A small contrastive image-text model, trained from scratch.
Model: 7.56M parameters, encoder arch vit, encoder norm rmsnorm, encoder activation silu, encoder patch size [8, 8], encoder width 192, text encoder width 192, text encoder activation relu.
Training: muon at rate 0.011, 11500 steps, batches of 512.
Data: trained on simulated telescope pictures of galaxies, 195000 training examples, 30.2 epochs.
Rows from block 5 of the text encoder of a small contrastive image-text model, named by matrix and row number. Rows with one number belong to one neuron. Each number is 200 + 30 x the weight over its row's rms, rounded and kept within 0 to 999. All counts start at 0. After the name is the row's rms in percent of the matrix's.
After each neuron's rows are labels from the 100 texts, of 14848, where the neuron reaches its highest value: "fires on" is the input token at the peak. Only what is clearly more common there than usual is listed. The data: simulated telescope pictures of galaxies.
# fc1: MLP up (text_encoder.blocks.5.mlp.fc1.weight, 1152x192), inputs 0-95
# fc2: MLP down (text_encoder.blocks.5.mlp.fc2.weight, 192x1152, transposed), outputs 0-95

fc1.2,093,214,200,200,200,197,173,190,200,200,174,200,200,200,199,200,199,168,200,200,200,280,200,198,148,192,200,200,343,200,200,155,200,200,200,141,200,200,200,200,130,200,99,200,200,200,200,200,200,200,200,200,241,160,200,196,200,200,200,200,163,200,200,200,200,200,200,200,200,200,200,200,200,200,128,200,200,200,200,29,200,200,200,200,200,200,177,200,200,200,200,200,200,215,200,200,151
fc2.2,114,132,200,200,200,200,143,200,200,200,200,200,200,200,213,200,200,264,200,189,200,217,200,200,200,200,200,195,200,200,200,260,200,200,200,170,200,200,242,200,227,200,200,200,200,239,200,200,200,246,177,200,166,166,224,184,200,158,249,226,200,200,200,200,191,200,193,272,200,200,181,200,200,200,236,125,200,200,220,153,140,287,200,182,200,200,200,200,200,220,200,200,158,163,180,200,200
fires on: "flattened"

fc1.20,180,200,200,200,243,200,200,310,200,200,200,200,200,200,200,200,235,174,200,157,200,258,147,200,200,200,248,206,200,200,200,200,200,200,200,200,205,200,200,200,220,200,220,200,200,301,237,200,200,243,200,200,148,200,196,200,200,200,200,200,200,200,200,200,200,200,200,200,200,200,200,200,104,200,90,200,200,107,200,266,200,200,200,200,111,200,200,136,200,200,190,200,200,212,200,200,234
fc2.20,270,200,200,200,214,200,205,332,138,246,200,200,200,251,200,200,231,184,200,153,172,200,185,200,200,164,260,200,200,200,200,172,200,185,221,200,200,200,200,190,231,200,200,180,169,244,200,113,183,208,200,200,151,206,205,202,180,208,200,200,200,220,200,200,219,240,199,235,201,200,218,200,103,172,200,200,200,148,200,232,200,200,200,200,129,154,184,200,200,200,187,253,132,130,200,200,200
fires on: "two"

fc1.12,284,208,192,201,200,200,293,200,247,193,210,153,241,212,188,203,183,200,205,159,194,141,200,200,200,200,200,181,200,186,191,224,144,200,133,200,200,152,151,233,200,167,200,200,240,200,181,238,200,178,210,200,200,198,187,200,243,252,203,200,230,200,200,200,200,174,188,184,200,146,200,200,252,242,144,200,215,227,200,193,200,202,200,223,276,200,200,198,196,143,100,185,198,233,159,219,253
fc2.12,420,223,238,200,226,200,131,222,201,171,280,188,158,157,200,198,240,200,286,223,224,197,140,169,232,205,247,190,146,200,140,237,200,201,200,161,169,200,191,215,209,187,259,245,200,200,178,231,200,176,200,227,200,200,162,200,168,233,200,233,200,200,200,183,200,220,200,227,148,248,190,181,140,205,208,264,200,201,196,155,220,151,148,217,194,156,258,164,247,187,199,207,200,208,212,200,200
fires on: "a"

fc1.499,074,279,299,200,157,200,167,200,200,200,200,225,131,154,200,200,200,200,200,154,200,200,200,200,200,132,200,220,200,200,200,200,200,200,200,200,200,202,200,200,244,200,200,200,200,224,200,200,200,205,200,200,200,200,200,200,131,200,174,200,210,200,200,99,112,200,200,306,161,200,200,59,200,200,200,238,200,200,198,200,200,227,200,200,200,200,247,200,200,200,215,200,200,200,200,229,164
fc2.499,046,101,200,200,200,200,200,200,264,200,200,110,218,230,200,200,176,200,164,200,200,200,132,133,200,200,200,200,200,200,200,189,200,200,200,200,218,296,200,200,173,200,155,232,200,200,221,200,243,104,200,251,260,200,200,233,200,211,222,200,211,177,99,252,200,200,225,200,200,200,200,275,200,195,200,227,200,200,168,200,200,200,264,215,200,200,200,215,211,200,200,200,200,179,200,200,200
fires on: "near"

fc1.593,043,200,200,200,200,315,263,200,185,200,200,200,200,200,200,200,142,200,100,242,200,200,200,200,200,200,219,205,200,200,211,200,200,200,200,200,200,200,200,200,200,200,200,87,200,200,231,200,200,200,200,200,200,200,200,200,200,200,200,200,200,290,200,200,200,240,200,200,200,200,200,200,200,200,200,200,178,214,200,200,200,200,200,174,200,200,200,200,200,200,200,200,200,200,200,200,200
fc2.593,044,138,200,200,200,148,204,146,200,200,215,200,145,200,278,234,200,137,236,200,200,200,200,200,126,200,200,200,200,200,200,200,200,200,200,174,253,258,200,245,174,200,200,252,200,200,200,200,200,200,200,200,200,200,155,238,182,200,200,200,200,200,200,200,232,200,223,242,200,200,200,200,156,210,240,191,200,200,200,200,200,200,200,177,148,200,200,200,29,237,200,200,200,200,250,200,200
fires on: "a"

fc1.466,022,200,200,200,259,341,200,200,200,200,93,200,200,200,200,200,200,200,200,174,200,200,200,200,200,200,200,200,200,200,329,200,200,200,200,200,200,200,200,200,253,200,200,227,200,200,200,147,147,147,200,200,171,200,200,200,109,200,200,200,200,200,200,200,200,200,202,200,200,188,210,200,200,151,73,200,200,100,200,200,200,200,200,200,128,200,309,169,200,200,200,200,200,200,200,200,187
fc2.466,023,200,200,200,200,200,202,315,200,256,200,200,200,322,200,200,200,200,200,152,140,200,200,229,200,200,200,200,230,249,200,200,200,180,200,200,200,216,200,200,270,200,148,156,200,245,200,200,184,200,200,200,129,200,200,200,200,200,200,200,200,200,131,200,200,200,200,200,207,200,200,200,200,200,200,200,200,156,200,238,200,200,200,200,48,200,200,200,200,207,148,200,200,153,200,200,200
fires on: "two"

fc1.688,025,200,200,141,200,200,200,360,113,200,200,200,200,168,200,200,200,200,200,200,197,200,200,200,200,200,261,200,200,290,200,200,239,200,200,200,200,180,200,200,333,200,200,200,200,200,206,171,258,200,200,200,200,200,200,200,161,146,200,200,206,200,200,200,200,200,200,200,200,150,200,200,200,218,200,200,200,200,200,200,200,200,200,200,200,200,169,200,286,200,200,296,200,200,200,200,200
fc2.688,027,200,200,200,200,200,200,363,200,200,135,200,200,200,200,200,200,187,200,200,200,254,200,200,200,200,262,200,200,200,200,174,200,200,200,200,218,200,200,173,200,200,200,200,200,269,198,200,200,200,192,200,159,200,200,234,167,200,200,200,207,200,200,200,200,210,196,200,210,200,200,200,66,176,164,122,200,136,200,244,158,200,200,200,109,200,200,200,161,258,200,200,200,130,200,200,200
fires on: "lensed"

fc1.223,018,200,102,200,200,200,200,200,200,200,200,200,200,200,200,200,200,200,200,142,200,200,200,200,200,213,284,200,200,200,200,200,210,200,200,200,200,200,200,200,200,200,200,200,200,347,200,38,200,200,200,200,200,200,200,200,200,262,200,200,200,200,200,200,200,200,200,200,200,56,200,200,189,200,196,200,200,200,200,225,200,200,311,228,200,111,200,200,200,200,200,200,200,200,200,200,200
fc2.223,014,200,239,147,219,285,200,268,200,200,168,200,200,200,200,200,200,200,200,200,110,200,169,200,289,200,200,200,200,200,223,200,200,200,200,200,200,200,200,200,200,200,200,200,200,200,200,200,200,200,200,200,119,200,200,200,169,200,200,200,200,200,200,200,200,200,200,200,200,200,200,200,200,200,200,200,200,20,200,200,200,200,200,200,200,200,225,200,200,200,200,200,200,200,200,200,200
fires on: "lensed"

fc1.101,022,200,200,200,200,200,214,200,200,200,217,200,200,200,187,200,200,200,200,200,200,200,200,200,200,200,200,209,200,154,200,161,200,200,200,193,200,200,284,200,200,200,191,233,202,200,200,200,200,200,194,200,200,200,176,200,200,251,200,200,228,200,200,200,200,200,200,200,0,200,200,200,291,271,200,200,200,200,200,200,200,200,261,103,200,200,206,138,200,200,200,200,200,200,200,200,200
fc2.101,011,200,200,200,200,200,190,200,200,200,200,200,200,200,200,200,200,200,200,200,200,200,200,200,200,200,200,200,200,200,200,200,200,200,200,200,200,200,33,200,200,200,200,200,200,200,200,200,200,200,200,200,200,200,200,200,200,200,200,200,200,200,200,200,200,200,200,200,552,200,200,200,200,200,200,200,200,200,200,200,200,200,200,200,200,136,200,200,200,200,200,200,200,200,200,200,200
fires on: "armed"

fc1.9,099,200,200,262,181,200,206,195,200,200,289,200,200,200,200,200,196,200,200,200,200,218,200,200,200,169,200,200,292,200,204,200,200,200,257,141,200,200,200,200,200,200,228,200,200,200,200,175,200,200,200,200,200,179,200,200,200,200,200,165,171,200,200,200,200,200,166,200,200,200,200,133,217,200,200,200,200,200,200,200,200,200,200,200,200,200,223,200,133,200,200,200,200,200,200,200,200
fc2.9,124,129,200,231,200,200,200,200,200,200,200,200,200,200,247,153,200,246,200,183,181,203,200,200,147,200,200,170,247,200,200,200,200,200,200,196,167,200,245,155,173,200,200,200,200,200,186,200,200,235,152,200,170,200,226,200,200,147,247,210,200,200,200,200,212,200,200,241,200,229,177,194,200,200,206,135,200,227,230,158,134,277,200,153,200,200,200,200,200,226,172,211,186,144,200,190,200
fires on: "flattened"

fc1.148,033,180,160,200,207,200,143,200,318,152,200,200,200,200,100,222,200,293,200,200,271,200,185,200,200,253,200,200,151,200,97,191,200,237,215,200,170,200,200,200,173,200,200,237,200,200,200,200,200,107,200,159,200,235,200,234,200,200,244,268,200,200,189,181,200,170,200,244,200,200,200,206,238,200,161,200,200,200,200,200,189,200,200,200,200,158,187,200,215,138,200,200,135,202,200,200,156
fc2.148,021,200,200,200,200,133,200,200,162,200,200,186,200,232,200,200,273,200,184,200,200,200,200,200,200,200,200,139,200,200,200,200,200,251,200,200,200,200,144,200,200,200,291,272,200,200,200,200,55,200,200,200,200,200,200,173,200,200,200,205,200,225,200,200,200,200,200,200,200,200,200,200,200,152,200,200,200,200,200,165,255,200,200,200,200,200,200,200,200,200,200,200,200,200,200,200,200
fires on: "spiral"

fc1.341,083,200,163,200,200,200,116,200,200,200,286,200,200,200,224,200,245,200,200,200,200,200,214,200,200,200,200,200,83,179,200,200,200,185,200,200,200,200,173,200,210,200,200,73,200,200,200,200,200,200,200,200,272,200,200,200,216,237,297,200,200,128,173,200,200,200,206,200,200,200,217,200,200,200,219,182,200,200,200,200,187,200,118,200,261,200,200,200,200,200,200,200,257,200,161,242,204
fc2.341,065,200,189,200,200,200,291,200,217,200,200,200,200,265,200,200,180,145,15,153,200,200,200,200,200,200,200,212,200,200,200,200,200,200,238,228,200,200,200,130,206,176,137,204,200,234,200,200,200,200,293,204,200,235,234,200,234,200,205,200,135,236,200,168,200,186,200,200,236,179,200,153,228,200,200,148,238,200,173,200,200,200,200,200,221,200,207,200,200,190,159,174,200,200,223,200,200
fires on: "armed"

fc1.615,106,157,200,276,200,200,200,189,200,200,200,200,200,200,114,265,200,200,200,144,200,220,200,215,200,200,200,200,162,200,200,200,200,200,200,213,200,200,177,200,163,290,200,148,200,200,200,200,200,193,200,200,200,233,200,237,200,250,200,200,174,200,231,200,200,200,192,200,200,200,165,200,200,220,172,200,173,200,200,200,63,200,235,200,200,200,200,200,143,200,200,200,200,200,198,240,200
fc2.615,106,136,200,200,200,200,200,200,200,200,200,200,154,200,220,200,200,221,200,200,164,193,200,200,200,200,200,174,252,200,200,222,200,189,200,177,200,174,256,173,231,170,200,200,200,200,200,135,200,286,201,200,190,181,228,200,188,153,225,240,200,207,200,162,178,250,187,237,200,258,155,183,200,200,210,141,200,227,243,142,154,251,192,183,200,200,200,200,200,241,182,155,187,200,167,194,200
fires on: "elliptical"

fc1.561,012,200,200,200,200,200,200,200,200,200,200,217,200,166,218,200,200,200,21,264,200,200,200,200,200,200,200,200,200,263,200,200,200,200,216,200,211,200,200,200,200,69,200,200,200,203,200,240,200,200,200,200,200,200,168,200,200,200,200,200,200,200,200,200,200,200,200,200,200,204,161,200,200,199,200,200,200,200,195,200,200,200,200,200,200,200,200,200,200,200,200,200,200,200,200,200,128
fc2.561,005,200,200,200,305,200,200,200,200,200,200,200,200,200,200,200,200,200,200,200,200,200,200,200,200,200,200,165,200,0,200,200,200,267,200,200,200,200,200,200,200,200,200,200,200,200,200,200,200,200,200,200,200,200,200,200,200,200,200,200,200,200,200,200,200,375,200,200,200,200,200,200,200,200,200,200,200,200,200,200,200,200,200,200,200,200,200,200,200,200,200,200,200,200,200,200,200
fires on: "near"

fc1.243,195,224,200,200,223,200,200,334,133,219,230,200,200,200,200,200,232,200,174,172,153,188,200,200,222,200,250,200,254,200,200,123,224,182,200,210,200,211,178,232,200,200,197,200,200,242,200,200,200,200,200,205,145,200,200,154,200,200,200,200,205,200,200,200,200,172,200,185,169,155,200,200,153,200,200,146,173,99,200,249,200,200,180,200,104,209,157,201,200,208,200,297,143,200,200,200,200
fc2.243,304,200,200,200,200,200,200,325,151,239,200,226,200,252,200,200,200,200,260,157,180,228,178,212,200,163,260,199,171,235,240,191,188,182,200,216,197,167,200,200,229,216,200,179,200,200,200,110,200,200,200,195,149,200,212,199,200,200,197,200,200,200,197,217,219,200,200,200,200,215,218,200,119,190,200,149,175,167,198,240,187,194,217,184,133,144,192,182,200,261,200,200,130,134,200,171,200
fires on: "two"

fc1.79,024,195,228,200,200,200,193,200,200,200,200,200,200,200,200,200,200,200,200,200,200,200,200,200,200,200,90,200,200,200,200,200,200,200,200,168,235,200,200,200,200,200,200,200,337,200,200,300,200,200,200,200,200,200,200,200,200,199,200,200,200,200,200,303,200,291,200,200,200,200,200,200,200,200,200,200,200,200,200,200,200,200,200,200,200,200,200,200,200,93,200,155,200,200,200,200,200
fc2.79,019,200,200,200,200,200,200,200,200,200,200,190,200,200,266,200,204,200,200,200,200,206,200,168,98,200,200,200,200,200,200,200,200,200,103,200,200,277,240,158,200,200,293,200,200,193,200,200,200,200,200,280,189,200,291,200,110,200,251,231,159,200,239,217,200,200,200,200,200,200,200,301,200,200,271,243,200,200,200,200,135,200,200,200,200,200,200,200,200,200,200,268,200,200,176,200,200
fires on: "elliptical"

fc1.693,107,167,136,289,200,200,238,143,200,200,243,200,200,200,200,200,200,200,236,200,200,227,200,200,200,200,200,200,213,200,151,200,200,200,261,165,109,200,200,200,199,200,200,200,200,200,200,200,200,187,180,230,202,207,200,200,166,200,180,200,113,200,241,127,200,138,178,200,200,200,200,200,174,200,193,200,200,200,281,200,200,209,200,200,190,200,247,200,200,200,227,200,200,192,242,200,200
fc2.693,129,148,200,200,200,200,200,200,200,200,200,200,200,200,197,200,200,217,200,165,190,200,200,200,179,200,200,200,200,199,200,200,200,200,192,170,166,200,223,151,169,200,226,200,200,200,193,200,200,254,163,200,183,163,200,200,154,137,230,221,200,191,209,198,194,263,181,217,200,246,148,200,200,200,200,124,200,200,244,126,103,279,189,177,200,200,219,200,200,217,190,221,162,173,200,200,173
fires on: "flattened"

fc1.473,061,200,200,200,200,165,207,200,200,200,200,200,200,200,200,200,123,200,163,200,216,135,200,200,200,173,241,133,221,200,200,200,200,229,200,248,275,284,200,200,211,298,183,200,200,200,200,200,200,232,233,229,200,261,228,200,200,200,201,200,200,200,200,200,200,208,200,200,200,200,169,235,234,200,200,200,200,200,200,200,140,310,116,181,200,254,200,200,200,205,153,200,200,279,200,200,200
fc2.473,034,200,200,200,200,200,200,200,200,200,124,200,200,200,124,200,200,200,199,200,200,321,307,200,230,200,111,200,200,200,200,200,200,200,200,200,200,200,200,200,200,95,200,200,200,200,200,246,200,200,200,200,165,200,135,200,200,200,200,200,200,200,218,200,200,200,200,200,200,164,200,200,266,200,216,200,200,200,146,200,200,165,200,200,95,147,170,200,141,200,200,200,200,168,171,200,200
fires on: "armed"

fc1.306,086,200,262,265,200,200,207,200,200,121,200,200,200,200,264,170,200,200,304,221,200,200,200,200,200,200,200,200,200,200,104,200,200,200,200,200,228,257,200,196,200,241,200,200,200,200,200,200,200,200,200,200,200,200,200,200,231,200,200,169,200,217,197,200,200,200,207,200,115,239,200,200,174,197,200,200,200,200,200,200,200,200,200,200,200,200,200,200,170,200,200,200,200,193,200,200,189
fc2.306,107,200,256,200,200,200,259,239,236,200,104,200,200,200,156,200,163,200,200,200,200,200,270,200,200,202,167,200,286,200,270,200,171,200,200,200,200,200,200,170,200,200,117,200,200,200,200,200,187,200,268,200,200,200,242,200,200,200,206,200,316,200,225,200,200,188,200,200,200,200,182,238,200,200,200,200,200,166,200,200,200,221,259,200,230,200,159,200,200,181,156,200,178,226,200,200,200
fires on: "a"

fc1.696,130,384,138,200,176,234,200,142,200,200,200,200,200,200,155,200,200,162,200,200,200,172,200,200,200,193,200,200,237,200,249,176,200,179,200,200,200,200,200,200,200,174,200,200,200,200,222,200,249,200,200,140,262,200,200,200,212,200,187,200,200,200,200,200,182,200,200,200,200,200,200,189,281,235,158,200,200,200,168,200,200,202,200,218,200,238,200,200,193,158,200,186,200,200,164,200,200
fc2.696,154,209,147,200,228,216,200,247,200,200,200,200,187,200,200,181,200,298,149,200,153,200,191,200,200,235,200,200,200,204,200,166,220,202,200,225,193,200,184,153,187,100,288,200,224,200,200,200,200,233,200,200,135,235,241,238,182,200,200,264,229,200,200,200,200,262,210,210,188,160,186,200,200,200,207,200,151,200,200,200,200,190,200,200,191,214,200,200,200,200,200,200,81,173,200,203,200
fires on: "near"

fc1.682,056,200,158,200,200,200,200,200,103,200,200,200,200,200,200,200,171,167,184,200,200,200,200,200,200,199,200,200,200,200,200,141,200,200,200,191,200,200,197,200,200,200,200,200,200,200,200,200,200,200,200,200,200,200,200,200,200,200,200,200,200,200,200,200,200,200,200,166,200,200,200,200,200,200,200,200,200,200,122,177,201,191,17,200,105,210,200,192,200,200,200,200,200,200,200,200,200
fc2.682,049,200,253,200,200,200,191,343,200,223,174,229,200,278,201,210,243,200,200,157,172,235,200,259,200,200,200,216,247,200,200,200,200,175,200,195,184,147,186,200,231,200,156,200,200,198,171,200,217,200,231,169,156,200,200,200,200,200,200,235,200,200,200,200,174,200,200,200,200,193,212,246,148,194,214,200,200,141,200,250,200,200,200,200,145,170,170,205,200,200,200,200,200,200,200,200,165
fires on: "elliptical"; "cluster"

fc1.431,065,200,190,200,212,200,151,200,200,200,200,200,200,111,66,200,200,165,200,199,200,200,200,200,200,200,144,200,200,221,272,183,200,142,200,183,137,200,154,200,200,200,185,200,200,200,200,200,200,119,200,115,200,200,275,200,200,200,200,200,200,200,200,200,200,200,111,200,200,200,200,200,200,200,200,200,200,200,200,200,200,200,200,200,200,200,200,200,203,200,200,132,158,200,200,200,200
fc2.431,041,200,85,200,234,200,200,200,200,200,200,200,200,200,200,200,200,392,200,200,200,200,142,200,200,235,200,200,200,200,200,200,238,200,200,200,200,200,200,200,200,74,200,200,216,197,200,200,200,200,200,200,149,200,200,263,200,200,200,230,235,200,200,200,200,200,200,200,200,200,178,200,200,200,278,200,200,200,273,200,200,216,200,122,200,235,200,200,205,200,200,200,119,200,200,200,200
fires on: "spiral"

fc1.198,127,200,200,165,200,200,200,200,222,200,200,200,200,194,89,200,200,225,200,244,200,182,200,200,200,200,200,200,200,200,169,200,200,200,200,200,200,229,200,200,223,200,200,276,200,200,238,226,104,103,286,207,208,280,200,200,290,200,183,200,200,219,200,172,200,182,200,200,194,200,200,270,200,200,200,188,205,221,200,200,200,200,200,247,272,210,198,173,201,200,200,200,200,200,200,200,200
fc2.198,083,192,200,160,233,156,200,200,200,200,241,200,183,200,200,200,247,305,200,200,200,79,200,200,200,200,200,200,200,200,200,287,165,200,200,285,200,200,200,200,191,195,298,235,221,200,200,200,200,182,200,232,193,153,127,200,173,191,200,252,200,200,200,200,200,200,173,200,200,200,200,200,200,200,200,200,200,200,200,133,200,207,154,200,200,200,293,200,200,200,200,200,149,254,200,200,200
fires on: "spiral"

fc1.7,067,198,208,200,200,200,215,200,200,200,200,200,200,200,200,200,200,200,150,242,200,200,71,200,200,200,200,200,200,259,200,200,260,200,200,200,196,297,200,200,200,200,200,200,200,200,200,200,200,157,200,195,260,200,200,200,189,200,200,219,200,200,200,238,254,200,200,200,200,230,246,200,200,114,200,200,200,200,200,200,117,200,200,200,166,200,200,200,200,200,200,193,162,165,200,149,200
fc2.7,064,200,200,133,200,200,200,200,200,200,200,200,200,200,60,159,200,200,200,200,161,163,200,200,200,200,117,200,286,200,200,229,198,200,200,200,200,120,200,200,200,200,200,200,200,240,200,200,200,200,248,253,200,200,175,200,220,200,233,159,200,200,130,148,159,200,185,200,200,200,200,200,296,237,200,200,179,200,166,200,200,200,186,200,277,247,272,200,200,200,167,200,190,200,222,200,237
fires on: "spiral"

fc1.160,070,200,200,200,200,246,200,209,200,200,200,200,322,248,200,200,188,200,200,167,200,200,200,194,201,192,200,188,183,200,147,200,200,200,200,217,200,200,173,200,200,200,200,200,200,200,200,200,200,200,200,200,200,200,200,200,200,200,200,200,200,200,200,154,186,200,200,281,200,200,236,200,200,200,197,200,200,200,200,116,164,200,274,200,200,200,200,193,200,282,200,200,200,200,200,200,200
fc2.160,080,130,200,200,200,200,200,200,233,200,200,200,200,200,177,200,200,253,130,202,212,200,200,207,85,200,200,200,196,243,200,238,200,200,200,212,170,200,190,152,200,200,200,200,200,200,200,103,166,200,140,200,211,200,229,172,200,231,234,200,208,200,135,177,175,231,177,200,200,200,177,200,200,200,219,129,194,200,200,111,200,247,200,229,200,200,251,229,200,315,168,200,200,181,122,200,200
fires on: "flattened"

fc1.660,015,200,200,200,200,200,200,200,200,203,200,200,164,200,200,200,200,200,200,200,200,200,200,200,200,200,200,271,200,355,200,200,200,200,200,200,200,200,200,282,200,200,200,96,200,200,200,200,200,200,169,200,200,200,200,272,239,200,200,200,200,200,200,200,200,200,200,200,199,200,200,200,200,200,149,200,194,255,193,249,200,200,200,200,200,200,200,200,200,200,200,200,200,200,200,225,200
fc2.660,009,200,200,200,200,200,200,200,200,200,200,200,200,200,200,200,200,200,200,200,200,200,200,200,200,200,200,200,200,200,200,200,200,200,200,200,200,200,200,200,200,200,200,200,200,200,200,200,200,200,200,200,200,233,200,200,200,200,200,200,200,200,200,200,200,200,200,200,200,200,200,200,107,200,322,200,200,200,200,200,200,200,287,200,200,200,200,200,200,200,200,200,200,200,200,200,200
fires on: "armed"

fc1.144,121,200,216,244,200,200,200,249,200,200,210,200,200,200,151,200,193,200,200,160,200,200,200,280,160,189,200,200,278,200,171,200,200,200,200,97,200,200,200,200,231,200,200,200,228,200,200,200,200,141,200,200,229,200,200,200,228,200,200,200,200,200,200,168,200,115,200,200,200,200,159,131,200,187,200,200,181,208,200,200,178,200,228,200,200,164,200,200,200,200,244,200,200,223,245,200,200
fc2.144,166,122,200,200,204,200,175,200,200,200,200,237,200,200,245,200,200,245,200,201,200,200,245,200,200,200,200,162,200,200,176,200,200,216,200,174,200,200,244,170,197,178,200,189,200,200,175,138,200,245,150,218,186,152,246,200,200,174,248,223,200,200,200,200,215,233,184,200,200,216,162,200,200,217,204,150,200,230,229,135,154,274,200,168,200,200,200,193,209,212,205,200,196,187,192,188,202
fires on: "flattened"

fc1.137,031,200,200,314,304,200,200,200,200,200,175,200,200,200,98,200,211,200,161,200,200,200,200,105,200,200,200,200,246,329,200,200,214,218,152,200,200,200,200,200,200,200,200,200,121,200,200,200,200,200,200,200,200,200,284,200,200,200,213,200,230,200,155,200,200,195,200,200,200,200,200,200,200,200,177,200,200,200,200,244,200,161,307,200,200,200,200,200,200,200,200,200,166,200,200,200,200
fc2.137,015,200,200,0,200,200,200,240,200,200,200,200,200,200,200,200,200,200,200,200,200,200,200,200,200,200,200,200,200,200,200,200,200,200,200,246,200,200,200,200,200,200,200,200,200,200,200,200,200,200,200,200,201,200,200,200,200,200,200,200,200,200,200,200,200,200,200,200,200,200,200,200,353,200,200,200,200,200,200,200,200,200,200,200,200,200,200,200,200,200,200,200,200,200,128,200,147
fires on: "spiral"

fc1.741,052,164,200,200,200,222,200,240,200,200,169,200,255,300,200,200,200,306,200,177,200,200,200,200,198,200,200,200,200,200,200,200,200,200,200,200,200,227,200,200,200,200,200,200,200,200,204,200,200,197,200,200,200,188,200,200,237,200,200,158,150,200,200,312,200,200,200,200,200,200,200,200,106,200,191,200,200,200,153,289,200,200,238,200,72,200,200,89,200,200,137,263,200,200,200,200,200
fc2.741,041,200,200,200,200,200,200,300,200,200,178,200,123,200,200,200,222,200,200,200,157,200,200,200,200,200,200,200,200,200,200,182,200,200,200,200,200,200,200,200,200,200,200,200,200,200,200,200,200,239,222,200,141,200,200,200,146,200,200,201,200,200,200,200,200,221,200,200,200,200,200,200,200,200,200,119,200,174,200,200,212,200,200,91,114,200,200,200,139,200,200,258,162,200,200,200,165
fires on: "two"

fc1.321,031,200,200,200,200,200,200,200,200,200,200,200,200,200,200,200,200,200,200,123,200,200,200,200,200,200,200,179,200,188,200,185,200,200,200,200,200,200,236,200,201,200,114,200,200,200,200,200,200,200,200,200,200,218,200,200,200,200,200,200,200,200,200,200,200,200,200,200,80,200,200,200,200,200,200,200,200,200,200,200,200,200,333,200,200,200,136,200,200,200,200,200,200,189,201,200,200
fc2.321,021,200,200,200,200,200,200,259,200,200,200,200,200,200,200,200,200,200,200,200,158,200,200,200,200,200,200,200,200,200,200,200,200,200,96,200,200,200,200,200,200,200,200,200,233,200,200,200,200,200,340,200,97,200,262,200,200,200,200,200,200,200,200,200,200,200,200,200,200,200,204,200,200,200,200,183,200,200,200,200,145,200,200,200,200,200,200,200,233,175,132,200,149,200,176,200,200
fires on: "a"

fc1.486,022,200,200,200,200,200,200,200,200,200,200,200,200,200,200,200,200,200,200,200,200,193,200,120,129,200,200,144,300,200,98,200,200,200,200,200,124,200,200,247,200,200,200,200,200,200,200,200,200,200,200,158,200,200,200,200,172,200,141,200,200,200,200,200,200,200,200,200,163,200,200,200,200,200,200,200,200,200,200,200,200,200,200,200,200,200,200,216,200,200,200,200,200,200,200,200,200
fc2.486,012,200,210,200,200,200,200,200,200,200,200,200,200,200,200,200,178,257,200,200,200,200,200,200,200,200,200,200,200,200,472,200,200,200,200,200,200,200,200,200,200,200,200,200,200,200,200,200,200,200,142,200,200,200,200,200,200,200,200,200,200,200,200,200,200,240,200,200,286,200,200,200,200,200,200,200,200,200,200,200,200,200,210,200,200,200,200,200,200,200,200,117,200,200,200,200,200
fires on: "armed"

fc1.297,080,259,200,200,200,154,200,200,146,200,167,200,200,200,139,224,200,200,200,200,200,200,285,200,200,200,200,46,200,200,200,200,200,200,200,200,140,200,188,200,200,200,200,200,179,200,191,200,134,200,200,200,200,200,220,200,200,200,200,200,200,200,200,200,200,200,160,200,200,200,200,200,317,200,200,111,200,200,200,200,74,209,200,200,200,200,200,200,200,181,180,200,200,200,200,257,200
fc2.297,034,200,200,200,200,200,200,200,200,200,200,200,200,200,200,200,200,200,200,200,200,200,245,200,200,200,200,390,200,200,200,200,200,200,200,200,280,200,200,200,200,200,200,200,200,200,200,200,200,200,200,200,200,182,200,200,200,200,200,200,200,200,291,200,200,200,200,200,200,200,200,200,200,262,200,342,200,200,200,200,357,200,200,200,200,200,200,200,200,200,200,200,200,282,200,200,200
fires on: "armed"